{
  "encoder_arch": "caformer",
  "model": "encoder-decoder image transcriber",
  "dataset": "analogue clock faces",
  "train_examples": 195000,
  "image_size": 64,
  "crop_scale_min": 0.8,
  "horizontal_flip": false,
  "tokenizer": "char",
  "vocab_size": 15,
  "encoder_norm": "rmsnorm",
  "encoder_norm_position": "pre",
  "encoder_activation": "gelu",
  "encoder_mlp_ratio": 6,
  "encoder_head_dim": 16,
  "encoder_fused_qkv": true,
  "encoder_qk_norm": true,
  "encoder_layer_scale_init": 0.01,
  "encoder_parallel_block": false,
  "encoder_inner_norm": false,
  "encoder_moe": "expert_choice",
  "encoder_drop_path": 0.05,
  "encoder_num_experts": 8,
  "encoder_moe_every": 2,
  "encoder_expert_mlp_ratio": 2,
  "encoder_experts_per_token": 1,
  "encoder_shared_expert": false,
  "encoder_patch_size": [4, 4],
  "encoder_conv_stem": false,
  "encoder_depths": [3, 3, 3],
  "encoder_widths": [48, 96, 192],
  "encoder_kernel_size": 3,
  "fusion": "cross_attention",
  "label_smoothing": 0.05,
  "decoder_width": 320,
  "decoder_layers": 12,
  "decoder_norm": "rmsnorm",
  "decoder_norm_position": "pre",
  "decoder_activation": "gelu",
  "decoder_mlp_ratio": 4,
  "decoder_head_dim": 64,
  "decoder_fused_qkv": false,
  "decoder_bias": "all",
  "decoder_qk_norm": false,
  "decoder_parallel_block": false,
  "decoder_inner_norm": false,
  "decoder_drop_path": 0.05,
  "decoder_positions": "rope",
  "decoder_cross_attention_every": 1,
  "decoder_tie_embeddings": true,
  "residual_init": "none",
  "optimizer": "cautious_adamw",
  "lr": 0.00082,
  "beta1": 0.9,
  "beta2": 0.999,
  "eps": 1e-06,
  "grad_clip": 5.0,
  "steps": 6500,
  "batch_size": 384,
  "epochs": 12.8,
  "lr_schedule": "cosine",
  "final_lr_fraction": 0.01,
  "warmup_steps": 130,
  "weight_decay": 0.2
}
Rows from block 6 of the image encoder of a small encoder-decoder image transcriber, named by matrix and row number. Rows with one number belong to one neuron. Each number is 128 + 24 x the weight over its row's rms, rounded and kept within 0 to 255. All counts start at 0. Numbers have three digits each. After the name is the row's rms in percent of the matrix's.
After each neuron's rows are labels from the 100 images, of 14848, where the neuron reaches its highest value: "peak on" is the class under the peak. Only what is clearly more common there than usual is listed. The data: analogue clock faces. In brackets: how many of the 100.
# fc1: MLP up (encoder.blocks.6.mlp.fc1.weight, 1152x192), inputs 0-95
# fc2: MLP down (encoder.blocks.6.mlp.fc2.weight, 192x1152, transposed), outputs 0-95

fc1.462 107:104165125160118122112116128156095170159141155139121134143139109124153149143122109138126071164130140141150132111053167139134158150130129120112136142117152116120121101141093084098105130109114155127107095085126130089149106112111184134142116149143148148096126101163127108165157073113122171161
fc2.462 106:130131115128135144117133111104131077131051112150124089101140146109123146126148128135116117143145142168134083132107139130134133128141150138109139145145117140130102103153118141131134124115135099141130125157098067115134120113123143171133123100132101110157104119084133092110138118117155111144
peak on: backdrop (84)

fc1.475 079:112150134133101133136095130145135125121151130113174105154107087119157104117131139156122133163175112190136076156135164099121109175119144167104084130134113129110130172112115082154149140123095120096077130116131099158150121130119124155121157172169105122145155099124143134087145149116183099155
fc2.475 076:124142148126130110120130107091116174134144113114160129098142154093116087137154143119121150148131154129147123146136149126136138155133127138169104139146102128097207085088135114122123124127130146143158121139122144110125142135117140185140122109152179133085171135135128120122118098101108108099
peak on: backdrop (94)

fc1.78 063:141114126108090121132139110090156122140196127145183114121155126152122140169156157106101117152140124124145112150098097106126092140173110162138106110138136154148139098161123114133109128091127152134141116128089134151155117143150149153143121115106093158136170136152124121104156140149142160152
fc2.78 064:087094121102079109100138145161096102089088149151155122105147142092133112116105092107119122117092137143101130142090126158134158127134137101166092154108160099109122140116164139110115107129122139126121098146161096145100173152098157138130104069137122146132166161146132156135141156133090143073
peak on: backdrop (99)

fc1.717 097:144157109116104146112102094159139078160118115106160096164120127136128107151123091143100122129079121111113123121136109154124146153096150130199120107122147109150089131111134134095144114110129152146138121160142071138137134102110106127139099152142120130142108147165128122130087130156145162147
fc2.717 094:095128125118142158119114110109162165095147111124136134147150112128119123122116104113100129148137142164119133133120122073097110135137121107101152140137078155130180142127120100105133151141137110147147124134139139144146141120115118127145116103112147103141125128119156135114121145086113092126
peak on: face (100)

fc1.291 121:111137115138119130102107139101152158113150117155139156086085109098123135138123154095133087108150107176128087123120146112105142126160124150075126140106123147145194137124085108111138134110122146106116140124145126134148135141176133119165156127134124116102102122058119111110132114098102126114
fc2.291 114:104120125125146128125137154134148129146106105127147140114152142112117130132144148137134150139128146130145159123129110130146125120123142141083110130132083151142156123127111085126115138130124136124148127147140114117114149152115142117145127114129136157124121132104121158115113149000130140137
peak on: backdrop (95)

fc1.699 069:114140123148127084143142115173090156173097089099113113164108164144117150097098134083131102166154151134097115128116115120159158167128151155120155099095133119088102156141152127107148163131110148099139083103159106132128101110150151141104119130124144087141112154134115141137142115127154113099
fc2.699 066:122145167147149160157118145144127182150158161128114142145148163108158117118094116151117122138126124122169139102089110116098114128086143140081128113116093103105138133140137143111097142139137120137096130113099154150187099134140098129121167169116193113145102131124147130119107131108123107192
peak on: face (100)

fc1.283 085:136132124153118096113086118081138102127155089101158111127129149106101134150132158126107081130128145150110165094091153127126127170181129132156140093105122110119168126145106135160142111113126108084135144139135132115150109163126119163153103060139136114136138116115142092115083167146116084131
fc2.283 078:190149107102120124160123174162113048160136153131146160107118104143119120144185108122146116148112116088129103156123101106161103109168102124093141152152163087116135110150109146144122107097109103116162120149153102106140128077147128129121137127132112131157121147107106146179146151135104152128
peak on: backdrop (87)

fc1.276 107:123078130164098104112140130126150169131103104119114122088097120140091126142154123158077128151111123129134140088122095114131124149175095078107083165106112161092178166133106151144157139093148115125151131101133126153168116127143086163123148134100097163156107138112123133112133127143109084112
fc2.276 096:096107136117160104131106134175136034123108160113110116124108157149137083152150147114135155129140123111130141156163122126117112145138145104174134115109138134140053144096139129160118134149126131123101151104113079153125089100105140113146154127145141134157149157167119110121118148016133142108
peak on: backdrop (92)

fc1.206 087:132102121137092150088086130157136139162120136112165161111124120073103136134102170137085104070100153136118105152152098138120140149143144092109109164126143176152108113147130155101102109140165111155147140105115117148150135127113151129154109159147129130133134130141158147106118109108091079094
fc2.206 078:096108122145112127152129124133081103162154113100154089148133128134109160118178113115160137142108137095148145098104128111155148109090100154146098119109095082150095150119156085114122144152162134136119116114143123108160118112159102165130133144146132139122117125141144102097097140092127170118
peak on: backdrop (93)

fc1.390 080:109128102125156129130133153087137164081181128094118186089150105129122156137122176120168171092140055137105100115136127099114112142132081137096094127091104141106152113102114114134136165087132144153157162145129125120130143146174134159109095100109103117155133142151120141099114158122118137123
fc2.390 069:113132126128118165108101182167138124122162130138104125134100153117111124156127103094094101085164122123144161098145119193148119136114157126127123108151124104118161117124132090149117149110147135166107153159162124151143157137121151108109142107106179106125119107117143118126141159154128138118
peak on: face (80)

fc1.59 093:147157113119135155159125078136163107124145119087149123157173106135121150149101118098086130107134121130129140147136157134150151121132147137163129129118156089113096101103154145116119116105148158120149143156149085163144124102109120123117113132108084118127136115157129113115114141157154166118
fc2.59 093:099123108119128144108126109146146145137110107134134093123131153140120137159149135111134142167136124187132120138146139071130142131130156143089125129134103149106164157120119122124125126147158118116102151121124126119130104155122125154130126123148174126116123117103138122138100143102090079111
peak on: face (100)

fc1.644 089:112089132116110147124144130104133127118142155089116113136087136120145104168168085100094139127149121144140115169128124126133113143145134143139105143105142119103154131139129135095142125106133093176118142095140137160089085125169118163118092162122169105141162131134153163108163142115075103138
fc2.644 082:090135114098139126152153149188134094152133123154156098123121116153095125126105125111151161110110119058143127134131139175101124118108139117153152146102099061150131111146125128145120131141127184119152148126083139101126120109156132105111133113103164150094100144187122136120103148109142162116
peak on: backdrop (100)

fc1.584 088:145123152144104123115111146147108127142124098098143180099095108092156155152107125123136125107177119132114138108117082099149097108113115095125166153152108130157103147095129082144112075147106135139141081102126108164101072154122133170167145123110143159117096119175115106119128096081129137068
fc2.584 088:094148118112136108108135106148164140120150152139128153109125115106122130103121143130122159096115108102112102123133144142147099116120159134128139148111118112083109115143132136114089108167170114108139146134111162102141145141148118166149098143115087138133152165154135118078148142145132112089
peak on: backdrop (92)

fc1.747 083:132142108168139092091090137118092132120183091123088147117152136185165141140152131143075139109158108187140113101134128101127120134149107105130105102105104106086101160115098101161128107132107137162140157098107137138092147152162117137110135150155107108158164136081144118138150151112088112140
fc2.747 081:129144112140147096145143125132135096155109139125172086146119125134089151117116144145143127109105121050143127138153102154130116120131154118133133140145119043155128124123151134133159146160112117127125159164135078140103113115118121113146123127142135141089116157177105139076139099146097153105
peak on: face (72)

fc1.256 093:129183107128126119100123142105162097132133104127100135130160102142138133143160137126114132117105083142132104173171167149097110137118093119106096113150091101154164111129134122132129096086122186095160121126118109153160167141167159102110125081123099136140146169110134120115106177135149162136
fc2.256 096:106120150133149095113137136133128140141061126133111111116136133113135068120126127113146097116133138190107148132117146087152144134142148139101112157141139116102150126145117157100127118135110076133141110133123093116146127107114153141141110146113178134166131119122108134152144157172128132116
peak on: face (100)

fc1.417 114:103091148122173107128138152092080114119084137095117158136126155170125121146197131146122117162113097166139131120158118146093124160119118159099141120083132114108137117153122114132078097108112129158100159121143127141132160127164120168136084150164161108185153140129156123147141141121087141127
fc2.417 117:110102121141137128130113133124080194142164129110151148123134152112111153115142116143140101111111112110143112122126129122129122118133132125188115132123136089107087124106133088129140129130114162136126136107109083115140097167117119119145134113107138125100119107232126134108118140151120108105
peak on: face (82)

fc1.752 073:152162103105123152140137136145110144111126072138162124151147110124106143126109162135100088085117089129150068140154130118110152101123093143138130141132144124121145133170152161093130116114110143082130146123100108166142110156152112102150149084087114136155096147148131107082101156127127156101
fc2.752 069:106148152136098124097130166126085119134106148173135131124127155118089093103123130141111128135113147131122149122128129113140110105131158113142115169122111145146159161098115127122156108132149104094118146125157129100139126161121145101095150144117182156099149116101087127156142147137088092105
peak on: face (100)

fc1.442 074:148124131106100137167136132146124151137138116121103129164117119102143175109145166126149155102122140139144150148155131141109153121085106130168107143108117104102132173163102156111148097069123176086085178128156145098144115158139163162174104136104139139120140125128160145126111101121140164090
fc2.442 075:093147111115153128118125159047141140113156138149120107110139143143141127151084117170126149153107106168122164126103130110153159097147135101078116084112106145101141129102102116140115156160093082153109151105130145126158107133166146170129154113120111147134109085124108131157122155143102072128
peak on: face (100)

fc1.257 122:131120095107145076113119185103106098121114146113101131121088127093080138142157183159104144103126129153125123130152146130135104096143134095131131173149133141165148138119112151104127106155151135135151151146150130108136134131168121121134173143133092146130123133139130105109140135117093107152
fc2.257 152:144132100118116102141112117139121099130141130106131171125136126110114101124109152120130146100119125172125126126127150119131103126106109151120144123132079137130140126136120148132116111121120109119156122121129137118116148092113111114136123131128131128097148123007133112181092106131224169134
peak on: backdrop (87)

fc1.216 095:145091153118115158132131096117124165102138150143142159131120165120144178182137101136119108187140151111158157108131139115134149140149115107156121126111104135121103137152144066122108137124157084167128126081123120124133129135162125119126120165107143103147107098109140146157115130131134147134
fc2.216 098:144138131137141125146126146128113116119176134154110121129114134134126114149102111140149121125115109149099145101118105163136132148117111153134132131141085085139089124132127169121127102101130147104121123139168095121127142083117112117111126109120146136093151107098146132201131113089146166141
peak on: face (73)

fc1.624 109:120110112147145114132107113081102146089165111129141129135105137136159120141117146123135115167174135132136154105117133099108139158139101152100085154111126143099168130180117081135107160077126085129128155116135142149103133155161117128169159133113153137141128110072105145136162075105112099096
fc2.624 098:084105136143116131121115117177111125147112154134127182146107101121115124108137122128129154151130142163103144098144134148119121147124144138181157165107172061159146107133142166137130135129132166146126127105143078127133128135131134139136138127126120136110116154127154109123112151086107140098
peak on: backdrop (84)

fc1.173 088:116101105176148134134130111101096176138148104140151136111105175156149150133128147138092106151097116155123150119114102114123151166122107123145105102101119107129154121141101128114127166124120183141135140128144141115143127152117134137119168160137171128107105145146126129120167124144096115118
fc2.173 087:163102141102139134120121135147110114151070150109098100121158117121110140146114144106135144115109143094132074106145125144137131137124140132199119103135157103145064116136112136117124145099138144101115128126145087119135153168112137106138103150125088121139100136192111113115112121103151137100
peak on: backdrop (93)

fc1.76 107:103110160153134126129097146084109111121169134130115144112126117126123102185151142099097067126150132171105099065127155135101121115116110135095129189094118127099177129116102124110121124100132126108118132142133172131083146129170143151112136119121126129150124096103162124114157093125078110141
fc2.76 111:123149137125147134127114111160124139129141109129106127127101105106118144122130109113121146165143131120115172144129158144125126115132132119120103102155115108131148137145125129143143119116114185112141137138146085130116098127138118136113144146122139137105147136137146128106150129051154177096
peak on: backdrop (98)

fc1.108 116:122111139137152128127075175117109130124159143127118175103109112131110136135155173123114121112135075180131128090146130102125131128152115133085129152120089152104163130132127101163128130102110117114151155135154136131139123162168126120164101112123130124142129112116148141112167122113072100128
fc2.108 111:109150118119143114130145122105099116132120089117141094138129105109148113109134134112156152147119140183133137130122118111123148114095124137095137117116121157130121108143106113140141126113148152113129100143128092142152151092130127140143145147132143151110112138129148122150097116000089151098
peak on: backdrop (100)

fc1.46 071:168079142122141156110105168115157161143166140134102137100124151155117112171164163134101079129155111196136101147114130102128100128131137119109078137158097111149155150101111135147149151094153120130109117133146118170115093127162155144122128126136088156118133128133128127115119149146164146110
fc2.46 060:098143124123120099158106155122089116164126098111161127158113104099101097124164100121151158085098124099088087153124120139131149164152166162185102137131132092138117143151123126158126092092155132092111144114138131118097117149102138085146129153105170147110158123128120113088150143151101073132
peak on: backdrop (99)

fc1.177 084:141137136156147122109145168128142171135098151125123109124110159140152126126172137131091121159107136184143137093142147148125157106184123158071114175134107145131143153130077096101092125157101128128140094158117167101160127093159127126102108157157161117160154130101113119104177155128135130115
fc2.177 083:092128132124108152138134133165128121114089160109163084103118089135125089127152102109141118081132134094125155110105154154126128097132114116177119145158131126177130136130162166109146136133112165095115142136129083128146152103110133151120158137135095134135121099128120110162157139122159174139
peak on: backdrop (98)

fc1.666 076:142110107093083107097107086149100104152130147160103148096154116146139161173094095093149116115155097110109131121172164169113157076145084167162117119105125128159114133159117134113173155107119146099117137166099107127120116139113091097146151114108138156132099178097132134066157104123140143147
fc2.666 071:157163122161119122127095107079130155116145136118118138110108101105132099118145112129125150157087122129161088146117115108099125149120128145098152122140074125111173133154108122139114161102094109095106157130151126122107107124100149140080143124143138097129148149091158079147107131147112125127
peak on: face (81)

fc1.656 082:148117137126146133136148104095111128152121126089096130156118100114137154167112116112134135107115137141112142124155160162133168136136152122148066100142141085120125084138144103118112140098144120142150128131121093144138113137133126119166123119127089147109080149131143105078123142112136124138
fc2.656 074:138118148097111152122096096109118123128114104127134096125103128132109163155106137119121156133107145183108108117116155115114134124132121073066139136126153092128125110113092124144154105150152086144148139145100136141160102120149113130134110125130160143131134146117142113144123143113083068152
peak on: face (100)

fc1.751 139:085113160178125142142109091114137144118148161113099115098124127090078148187094118103123085118139107148110142096112101130159133149120127131093120133123132115120149131142139100106103178141133104115107154118111176148116118117169147148151119113123133117149127091099121131122125089143103105112
fc2.751 160:129120137148125131105124126119097124124138128147141098145118123121133120135111141155142135183127123119140146079127147158136137141113136146150117107129168093125122122131119153126128119136134145128115112134151106137149066056115142102119116133125117129123133120141124125149129127150159159158
peak on: backdrop (90)

fc1.421 115:062121146137146122140086111138119148089130139103123117095156112125123127165097133110139110124165108130158165115127125117130144190095122175140106117088103119095156128122144081143118169098088144094134155164111115155112157158178142136154135103138132157143111120126151107108101130144108134090
fc2.421 127:112143115136135144116114109159137081119026137126142099150146115140135106138156132141130123172147136156109119166135131117128113134140148130142121120132152133150087138133125139111119118136140108118113125126143080138123139081138124129139119141119106110138111134058111121127157147094199151170
peak on: backdrop (88)

fc1.715 096:135099129129102115119096162096150108103152112129125114140109100108094189137109110144109113165117154107140123111154159122121123101168117120082104106129133138094170122129164111162156111151159162102125111138132154098116110140078127137088151128140154177128100112074131176118132075100135124142
fc2.715 089:127107124138123135145116108156175069117115139112131114094129145092138097149152115119135147129095097134138075120119144078160096137116117117130150151130114154169133123108133144140152145137120102150119121111124108137158109135157134108144105120134081092117126106155112089121150140083129100136
peak on: backdrop (93)

fc1.493 064:147151099107098140120139102141133145103153154153118148117136098171120109161179129131096122131165133118122102086113136130118115114099097100120085089108093149094122102102102137117115141144097104157119095157098126110140133120175116121130171103153145107090167155078141153065089140122120085111
fc2.493 059:154103134094124091119089137101121141105149145116103100164141170153100118167108148147090156152154095149149106115160131093135146150109118159145146129099141102110125146140169097162099121099134091132129106107134090148100070118143116105123154085168141159168094144113115158102161152138121121115
peak on: face (86)

fc1.469 073:123133156101109122153125093168119148105143131156085118127147121131129112133143137090092098090101099160109126114110154116140169151120169106134158141099109131132105112135098131115140110103147102100154102097151105167156108141125139119146151143104121171157153133155104166097124089161147131145
fc2.469 072:098134136138109125136115164147128113118114131133149148135129097133156141165156103151111133150155109162133176100113113085102134142126162142095155158087091088092125138122137107128142123141099134102132135122151167114151134077152161123120126110103166107124112120083130094203140109169084092154
peak on: face (100)

fc1.745 137:095107127133109100120129147111118162123155142173099142093123127133112140142134182113134122157156125176139117100161131124129128127153108132059121141106092140110182146133098129137130150119146142107109140117134150136134113181149122145135164101127130158126132113087146139097171116100117123107
fc2.745 142:139138119121115144118130107116159137131126129144143112141145110137123130118128136103115126139123111138111133106119146119124125123118118127088113128146116127111178145139111137132141130136143105127122119143114128129137130122142129112146115123139152145127114141062135124152122120000139124123
peak on: backdrop (100)

fc1.270 097:133091141181142146144126089141102157140161104110141172128111149121115131104121111090083142140101124158163165120096121098123135128131090132146085124114140137107169110170092073171109126139137158129152140096136148146153126169132110131111131161126150123130109136097140120151130108114104135126
fc2.270 094:126130118098127135117153106113085100114131129145117107129145123115113115133130163147153120109151117141139123130127138163120149111120133093196151144112123172147121135150132136110096126135148156151136121144138063137104180096134148127121114152144129111126132106194123113181132122091069142120
peak on: backdrop (100)

fc1.44 109:102105115094132111104117129104146130092137175138121142128135122113134130154125120096161147138151154102151112113134137144130084123113122096137125129166145140158149128163131101137112111130141133102132099138102131152111155177098107163087137151170111156136102157117148098106108125090126160085
fc2.44 105:140150111115135139126144128125151077135157124141135105122152132116154139115112139115138147155100138141143144167123154102155150124150134146099140154120161128109111123111120135135136150100132115132134125158096117121110082110113109125115103123130136112153147107224133156132148114081130133116
peak on: backdrop (93)

fc1.585 112:147140105113123135120129079156135115126135106121125114162131136112160142116129107133129124096116134081125110163157147129134117110088138133141150080120152111110099129152156126114141108100132171112116146152123104143133143079102136138118123131134081116111148131155122145115095161156172157151
fc2.585 123:122121135138117133138154124121118129120096146139147139131118130138114078122140134128137145169124122194127152123123126077117099135130119130099123160153062162127160115135117124121137119130109087128141112144130139116128162170115125159122128131117157131148118129103107096159163113105113082137
peak on: face (100)

fc1.170 116:103123143139103129148118163113119154135123136150094162091096143145112148152138183094105130127146126149093104120125120096104121130135103141067121138121084126124152139165097134170115150101165145118126139131130168139154117184145156124153150088133111174129114116117132158101167137104117090115
fc2.170 110:105144143156116131106121128127153184156146102132115131141111111143141131126098165106118114087132137137107144111134155166099129146134140145095127124136145094118163118113127181143128137141143115136120103135108194129128127093105111120114138113122142138135146129084114157152097126000133150129
peak on: backdrop (100)

fc1.263 084:093134160139157131141154117084116162139119158106097105110113131111116127148124121166087123159169081108139137092108140113155132149163102130110118169102122137136176154120102103095125164119155145158147122086096111133100117137138140109150167088112142160127128123099142155102129123150151152130
fc2.263 081:127145116120140150153109130130112056098125114109127075152115167143130099118134146099143128131105127112112072144132117087114111140142142115175114124149093132089068137154109133112112149154145147117124139159156090098142146144147137121132137152121117148147103108134093144169083115110137155127
peak on: backdrop (97)

fc1.723 075:159102115167160119119136114175124084133158156135146131153131189144106177154114120137161127097112093165161117118117114142127142127142096105126105153151122112117115162177123097145154118089108122097106111194164111128155124162149129133124119102113110110120134143151121108129117177163109168136
fc2.723 071:134150118167137108133120124055143152102138130122102171170155113145111115138170157101128099121102107104094096101108151104098158106090112117104121109165115146111123135106156114116120129103129112156139155111124154147115116120136113119132142139112192153107097093156158073127157142124167128131
peak on: face (100)

fc1.385 085:107114173141112106129140167126118183164144131126148156112127120124104141146162156127084117112143130118110158112070112140119110125125096145119126150114146150103143155159092125143103168093105133151136115078092123140151093106116101099103094122116149125128113103134134161131117089094118153120
fc2.385 088:137154116145083124142125115121138077117059144142113079131145106106104139115142152129124113085095156075144138131144142100137100107132125099134134165143113151124132155115152168119100111139122120150104139129134067154115152130088145186128149152110111148097140122108109148151162123098116116156
peak on: backdrop (98)

fc1.149 074:133131178159117101132117125150118116102147110157104138111151097091144179139121127146089095136135083113157115165149146105152092127109057131134109146112139123102140159112108099122155133143163153139104170169134103142130119099112143121132119135116078156118129116163162141094097173146151100126
fc2.149 078:116109142100101151110159145097164098102095122147173120149145103116131095146185155120130159122120137145148106126161116113116154129108102136092135137155061175160136128129130116148090090140124108111113155130160120166092132138103110145122099154117170103088103133149132121138104094132119117172
peak on: face (100)

fc1.559 066:088127152159135139123107130160095090139116161113091096182122112146151169133163135085115102136122099140089088162125147129100161121088119105155088104108136147083121142167122145150133130095119100104120154131154099169098097100107108143150141146118119090167139117102097117103105154147089101129
fc2.559 064:133103140162151096129114094090099152115116132107161128126110097107122094148151156150108134152120139133138095169107130120094140102169107150113127126143116089109140163099132158114115131155118175151144107112092143149127111113145106129140147159109170112107100138132093141121129105122112137166
peak on: face (100)

fc1.223 104:102130132159134129149124152136110144093129087126105144118090120121124104135151137149140116132170126146155138118132148143127160135189131123126089144121129169083113120110144135133107144148102122137110161115124163151133085171152102154139147106149140089155154118136106138131176152129113081109
fc2.223 098:130113153108125131127140114172099071136113148163126102112113115123135141125146126132158150156155147079149088083133126112135131112148133150181144126110122124159084129120112105113123133111110179110113153128134141137119123137125133097125092109124193136113118149158115123152113102054135108082
peak on: backdrop (96)

fc1.268 142:095088152164123151141069134094104146114140139126131152107123116145114128135176172122112111142110099182116133130133128080106117163125128120073116130121101137114171167141106096136132117096147131129126122122177131140146124168145149156128134103118134173151127132077136100095134130128111098095
fc2.268 154:100112110131113145128136139127126145119076137131132112134144120132126085112127138134118139138130134209125133129125127112120115126127124111108135155136119178149140138132141148133134115140119095136123130150130117136123129125127133155109123129113140128133130129094116117168123120000092098127
peak on: backdrop (95)

fc1.596 088:137160110112121086111146096128163085131122100140108106148161122106143145148115124090136142066101116109136112129155153135120146123106122112176065114108150073119099111130133150121122086078147146129109160109135128111136176133122185104145126106131131096102130176145145150082106104155150131139
fc2.596 080:097136114107112159131143111116121159161095109133155089145135135148103106111114159150134140182130137176132103140101103088106123112108133132088124112125118143094188099131110097122131144121108071142108115136146109131157104142123130134110134137109175151107144137114155140145104155125103079161
peak on: face (100)

fc1.703 134:123118153155110136133122114148081136155106131138112154137131145109130133139112111089086102123144135143136168097076146118126165162129169146130106118102145109106133118135117096146101153077095175124124097099120129089099142138130146142128096108127173157135138097105118131124135132133148170101
fc2.703 147:126126107116126141120126132128126102140089139121138054136130115134106131139100154121122127104123134127143101122136141135119113139132121130099144118134082168144172131119137156125116107122116125111121135117144122133115151098120108127133129131144077126113134132120115136137098112040150131174
peak on: backdrop (92)